Weights of a small spectrogram enhancement model.
Training: soap at rate 0.0027, 9600 steps, batches of 256.
Rows from block 2, named by matrix and row number. Each number is 128 + 32 x the weight over the matrix's rms, rounded and kept within 0 to 255. All counts start at 0. Numbers have three digits each.
# conv: 3x3 conv (model.enc.1.0.conv.weight, 128x128x3x3), inputs 26-38, a 3x3 kernel for each
conv.72:107160113139145105149155078126154105095147158127163116165108088159099059154131116165122100146092112172156074141134071137121068149128076169090094113097179153123099119083130148099142184113078124063171173080107134102156107127169128138098096136173123103125137068146148103128132095183145134126137124134211127041174099077204084083188147128148110088112148166
conv.73:125108151131138140088164119167162121121124163127130080135148170079147116126133087109135130157119117123141155122080102142135167121178101200144102104125152084097150152151116111092160152158122151124141125105096132148141128105122127146147132136126126122144107110094147122176105104158087114104102146142099039068129171161089142175158163186083067109117112126
conv.74:126142111176138080147125154119097130114110119116121109132136115151108123116121148192137116142123138157120127083174102156119108158084170073123157143159118136118093183135157126137108136127145063159105115130077158052101076144139088135157097148105176141163162131122114164146093118167101123143175103091083131104156168184125109148157123160102113118099076163
conv.75:115138097147136121149135126065126162133163137080100131151157150122163167115095128104138122124139126109127160108135116113137105127101077089115157124149121096121101112114134073088105156139149141107154082146128154142147139144143113144115133146135114172111154149161078103115163108088120102171105138115209128112125133112171194082129158121121103132055120081
conv.76:120188098114169122164127085126134118141095122143110164133173088168137146114166106168174087129178161163121094113181141137116131157133125161119121145184128092143153172142149138163141141109133119091107107142108096127159097102163119059109145126146112128143131173150131097088164118124088157139012143117121124114109114142117146132149132158128128119059136074
conv.77:165113102132156161121123121154182171092155131118115119137130163144129166125107113170142043150151096145125112132184147150157151067122134124136140114155177113096110146100130149096129095150154098135211135137099105162136091137200112110135120116140161092011122158124153119095117121178115079121126057101089106206142122120153080134139096133147047122103071078
conv.78:115131105153124140093144104205093123125138122120086138150129062175117150123131131075137101101132132074121135135136121181132138165120133141151098125114134098136137143089174116120105079169122127190141156151117156120146169145124143154096193067154094141109092163167132095111104162140095126131070185196147156111111116150137164121143121075124139134111136154
conv.79:091090114104134131139117148134135058161104086131149120091084120116076095079117156101119135111102125108064177159091085119153071145114111181131069123154076151180089111168119142151068090142151131141131149119116158152059143096126186109092114134119087118221048038222088114196134154145145122130120157127183110083160157098079109156138158099134115093065121135
conv.80:117137107116132084115104069129132073120134156140125176176148133096148141052110112140136100118143128092087131140108100170138122109110130092124071084127121133138167159107114140117145134117145131092138127130117147191155153122121127150145139148160095181157112099133137118134147112125116148154111141098132150165118108113102139118148099115131124153133111099
conv.81:119125200149145129169107131128144151112138160127148166161124086054142141164123113103137128097152126103120114119118169140145159156145132129134146168140158169155184109105147129148087100108109126102142120153130111115160129114109118110156121120129149145103085121128121134118150149125159100135137119134125100106153117111136139114139163107130084119132163121
conv.82:122126127123138123136133092152112095118121119131150166183099089123137066092145193177117145120090107129129109165111137090161135119125143098096166101118138084155105108120136145132160108091086107141102147124158137131104121156100141152136121165113130091104149057128137148107159171129136118101124123108149097163119097107166112105162157118151137120081122143
conv.83:097108142108140107089144170132146118179164075116162118161089117110119137135128108130137174141136108133099124086167175128158170146143134082100150134196127106146156125111102082133153100126147096094117148158142168143155156089110144088162147138138195125125113082095136068072116090110094126146146130114092177138073132212153118177112039134095091146120138135
conv.84:077139148112099104153189094176118163129166103113117137154124184143177113152126130106131153183120147146153122145104058118126096129150109130114177156141130149139132142123133112127141131133118099148068144094107140153039155101116133107137087122150203107127078132153112149129124153180141175125190133103071127139142120079149139102106159153165168167180125143
conv.85:157214099166175063110187074109085144135118128119085180170064153125114109105109163160107105188082125154089165178163154131179169099175091113169110101120157129087096082116130130120138175106139098136115087151088131174051112115154069158128111136147119119133134114163164081129116134062136127107153109144150193128134115097147130130100143101191087178167098144
conv.86:115140123110125086083144119191107082153151088165136097180146086152124101106126066115176062161114081124160085162120067127113106161117114144137093117120170165102048106234077115118148127137152120127109137124115103107131148098146168113109103133167149129146122099160160139136055196179103182149183142134045140203090119168141073113155190113111163115150146097
conv.87:064076196108163158105149148168125121123142120132137138081135168090097092112177183107163143130145120111108201078154119101165139145118129135131163120150195090127119076129076165116175138121206166138066146100101124133137185128106120130100141151075112093185111129117125134163090129154161108154146213149095095226133127131108138108095156094135084168128162191
conv.88:118182111112156112138118155159100091116146104135167174123097103111133105114177171077141144107143089095113153118148097147113139142116165131098108136155122095182130099113132124105114132069131145116113131157125182160130145135118123139104124125090085140173109116145151120110114092128092119114095116153146166108121126150082114115094114114110111118066076123
conv.89:179104067213036131166051136165140102044160199116154143147138104085149195153106120155032158134138133136135113154127132126159116151124123113155121137168119138143141153081153108186075105191134130119134148164111163138116151168117108152121123160128094172127098145131129068129137123084119098134107077137114175088154124103222068081121145107107076191120131174
conv.90:166127074158163101164163099130111208164108116084048105089091191131063127183136115121118146137091177167159067095097128152174109147137085118152082154174112109106116126162110114135133109113102123154066153156066201120000098161108124125083111186104157123156084103182129109101115140060099170139120107099103153031091131158186145165140127096044102139143056180
conv.91:148191137103176164130130119093107114160131115122144151108156065101100087097159158152131124101135119118134120157215129135151151130116130148166151086106110134118125170122122152119156159146132093153155120150151088124184104043162121156136092115143170123093147077082159119116096098095075093111124117137154147123094107123093129095121086081110119106114118138
conv.92:145212075076142149095148150157134120092071158087134125163093083141111120036112163106185143133138101109111169124165039093085174074134147132102162103086171164111094142172174182149112143080098159122095113121117141099187090067147158119109126100142142137132120079056142182129154129145175085071217100076057194095200120107155141113111072132115098108150116142
conv.93:151126166118136175116161163110122164137125140135135085055137152091095134107156078119130111106127116119145127110140131155121171108155141123158120151150186164114150153023133144106084114098159097177169114139151139157174061141126107132122087129125165130099144114091081110139133106134108161111152116132117121113123105147146125110076105143114090108090057094
conv.94:078099086120129128115110114170136194158129131109124114106095132143144146105114117117128096147125068110128131116068089122119110119174104149123190094118111099130115134096099142109126122128143162162156143133163099147083146147120191117165134127133098125102090122109178124166081120151154198125106092163071118107120117114115187104090117089172184164109127153
conv.95:152098112136152122135094121180159154027114151151178127163150159060075174136103121111149129113161100124124169153078145100080133183050080140161178177112079120120120127099101123126160099072151148134132112109207169043091094155133092159094131177106124139115049189178096126215131105121117084137127074124127080179159062088129050107080145131139135061087140173
conv.96:151106092151156115130128135103103116105125124123104089095126089087146116150111120182069147144120187143124148107101106146115117126084140066144145145132113186135079171121174106114164122117183108112113139117137123094163118147131121115144112097119145115140111104158096105130186157146112155139191135151145157109145114157167135116158149136110106119153114107
conv.97:137128142124145103125120172122139092083137128145091144145138112121146097190122179115159146121118096158051155160130107150094162105113151123122119183136127130135128074119178096130084085110107166119106133160118138120139129147104156134123142130123111132103134130152127116111120092151136144142164155115169115141179121133189170143118105126148103134135125125
conv.98:075074184094097242105059154118132134138127084146115127115151111185129127107093165085130154147139132123101105131126143121098132105088131151138113154160128122134130112156063121183084204120031145124147155127090123108189164147102132137092147153113120106118085153107151115116170130101170151113155201103192107103135180231071137156149156161137151062160160135
conv.99:125157144105108137149153124132097127138123108110109191107137080149128116132151165100143094130083156173081173125138120098097139076067075122112100146119115118164154136138095087108121149120131117113141112178110129126137108127135159141094100072140173161118129096131114073200120142150125130116145129058119144141149181134092137077096151127105077083087147166
conv.100:125128119175129135141111161142140153090100122119118093153163190166130170130124082134166137129168163119106123064102092158132106166146178099156104130120157159134142209164142076121147120121136142146085098127154130124143121103132089085065108148114087118116160116104133128114133101107116137128139116152096121104150132114136138144153122114139151159135158135
conv.101:093108192140073179068110171128159087134170112128143128107149063157155102135151075131118138120159124130152121104107203140087113081052206138179060177126102158142050141146159134088112135172123146076136092120143169106130185091110129164088143107124121182136163124098134155111173090036157143043195150043138202044103177114114132100161088105120164132163123050
conv.102:140041121184213130087122089134078106097214170138042159094170144159142105149069131074156104143189070103105166116085113166118125147116120120188128149094119132106137137072183121167082154191090145239107129101147180202053169109138119077145163100134126153045084130159115165148098218167173199086112086105137175130129101104130147077159200138145143086137137065
conv.103:139115160114156094121146122213161181108125131136129105128100131070123118156099105152081103099140134155102117112123096137149161144106086157091111100143107105108138111149133168132082171110154141127129121101117120140137119163119124145132158130114094131133106130169155152148139127123114100120109105169068064050110129137119115133137108126119155166141100115
conv.104:117136066156150090145095112163154072104097078144112152110158149186107116127125153118124122162104133144114114104111079162121122117125134155093071067145108118106099096106120136105157134137123151120088111185137120087150111102195133113127110145155134105166125088105163172156101149188144139134127095134096147175132130191078119123126100132155129100112140110
conv.105:136145149135110127107122113119124122116149135143124124111181072130133122137064123154205086153146147137130142160180100079141137128116145118088129109151125140115132137157115190147119117141137114077107098146088156133136081157112112108129110132148205151108142140149124077112067062127149148115155132124129082092099123123122124154124128137114152138109110108
conv.106:160072115107121123116105132143163115146148156110157136135116100137150118066128119130086111115127098128123132173138117126139105142107164139132085074130134102102110139115119120134111150101140146150148137128130137137138108168130132133130109158137099069083134139158180163132126172128106109118117090087114110118102110104075095101116143114136118133105112098
conv.107:102095149156127167125094136147169164073180130112137142159204085063124184141159128087100153059161179107110168128104115136102146142139078125182150147127099094124119057117065122176147115119122194129118137115148149139099218120125176055123170119107135116166080160094107126155134126070073103148118070122163115138134105136164131091121168104060118109059128192
conv.108:058116136147131112105144133239033110166139164157172119116101162141120095112121111136117100089135131131175092108089136170151102093151150098130111184129107125118176201101144106103136129109126070227143155120149143107135194148107101135103164124090136118126092155148112134101088154110128117132130098153114163120097098109094078178157157122102137120131114125
conv.109:125125156115113177115134131143175113096135110121138120127150123073115100092143131126138134141136142139094149110112149129134172120142124129131124121087132171143124112117130140146158116138141181086094089047168120143121127130147117113100119104140126152134150152121123128162114144108126116106171123128095111180080090105181135088059154126162153097124131165
conv.110:152137091145122146123144070134143127063113055165115145154183227124122124135133094125175206091148111152117121070102040178125178110143156135115154159158146140109117173160190085063168137127188116107147130126150120138126103109093123119070125151167124144136141122092140117121110105143141145158149129103132094138143134173133155115146132112143158171123107111
conv.111:100106097169161066140124165128142073124124162144117145119115195136128145133137150117137080130136122178081132100134124118123098145115165045115062196146125124105127159119148154100123144101178117107115155147138124095137127134089104117146105139108086146085169144156149152142193144255126096103135146119073091173134151109129082112224124231059114138154126163
conv.112:141110072156146070186120022110195059180155112108100207103075174115128129111106146146068126111104123161126106109111086124123151146084154140159069128138124166169058101121163161100125089157120146079164123133126126137139132089158123122151107141156126072170114151177080165102192081244112115091164162034125059232117125141138173013128127140053133078136134112
conv.113:015087162101093163144121153185197082102134170144113119027241156154098147118143231052143194094134123092138177011104102145103153149128102117209126163134092136125195156163097057124183083168130202155087174146085130097159160109116160119122161122085087151130141144123123123155212188169136163115100066136000148239151168079180094118175142161136173101119076170
conv.114:111115057137118077178160101100096103110171201127144148138123103125119125118170075152147094127145086168143127153149130105104122089126160119123150128117123172157180118081139111076205140117130141146083161176136120146082123139180101186154055179103161136115127126137142114141130166136188155168125113104134168169126116136129061142142178133122112160127105125
conv.115:128153085139152062167137091160140104117146164172160122150184100137135131128124089115130122155124117159131126175225070129135136145134132099108104210095112148182128076099190134129153130122110158053126143127142169103094112096157131114134143111101106122156164135134079085149127127205072115114102100077108117152123140089123137097175165107139131108101118096
conv.116:133070057156140182148150129136163129140122154123126076142122102134145201130135115107084098190108117125144125142083027111165156166141173141176123081115150206128110076083071177111139140130134149121155140120100086124097155137153107163094072125118084083083134148112132096200137164111160136195126096113113166095088143127174145127136092121154123168124124152
conv.117:139174102121084172061226163118146140195047081119125157111079148127081138164155090078143133107075155060160169125116136113129127164156070107084117160157104066079191151132127145095163052143206079139100171126078141083137198120076144110105210078059090136153168146098113078136128153142065147119045094201182110097022145183162080075168116138113142135135107091
conv.118:187091140178086102063120135113134120132172119156119141126145141091142124088139169191108118153127078082143110129089115173115082121069109148157140088213140173170116132123113178100134122102040092150096144138142180139149070163106116097144152141151153116154038133120066138121123189161130164129154146119139161081066143187125160130164116168096096155132161112
conv.119:104143156149097142153136155130205120124118101114122130131071138100162114113142121134087120136065154129150152104144145144136119126145135113084137121123166131171085145139075170101139158145152151039138147109123117114075160104109114129096133131107144141110122126156145120170225135189121123124101125097118099130105087174101145149190173216105131154137104109
conv.120:135070107100112170133184109136142119137111116160120128107061150104143085122173118152045116084134122165182090141080148072149125106171126116125124122134149132051120130060145073075138161142172151169160170134111099170148149162136154138107078115132112120134155081084185140080120103083090088112105138180144097107150161151069099140154128112092042110165112063
conv.121:096119125137148115138136059101134118217116162124148170093131191147115118116114180133116167091102182144087155127132076168149058087088119188177092160126125152095159127176130079130124129126096141127124104112114161095138099123117122147123126113149106089237099081206084153175126158194169108128145124100161114082143100104117090112093164162107146147145093129
conv.122:163100073113106081139081108112087109121121149154194168173149190105084063099099147072112185107134088157135099144089056146153108100105160100134149152084125150142125140147082135141155141129092088229183166119138138075167115141147131126141129179170087180136154123107130128106192189182165123150148158136176211155104055065105160130197181141144093123112115168
conv.123:141153091146130110100115151099141126121121113093121093146118112081138085158095109159164067080163142143116111118150124086157163113174128091103148111138094132016135130138135096153153108188177111131143126142123151107124110133136102155117151152089182172091115150098181145054109083176126112094127075087124106136150122149176055090126117126144136114131097085
conv.124:183115128118130118115172146129097168140141153107109076099098047082109126101168128071147100123115163126089187234170122086127122133123120124179139075145147122116128113106131152148179144103160074174129102132133140093134089169169152168136108114103081104122135073121138120169087112123110105114085123145128155085160146118126109192135096086091096115073135157
conv.125:123124161134206100134186137117184084094163136113029078087167167129134097136152128195102109098170157116149118115114128147148114143171141145158147144080153109166127184133134076086187155116177154059153164119111079255072090145070138122109100078142092145170096089124151129116131089162111135147119194082079109114157124153125205150132145137131116121121086109
conv.126:097158127086053164094140137110171146138147081177130163111150129062077063081126180165130131141081099053136133175129105108111145107126102103118144161125096147134140141061103109156169143144098105032103115148114155148110097187100135160139185088145122145165107099174066066152156051131129156117159128138154059168143124088121131101142156129110159152152156190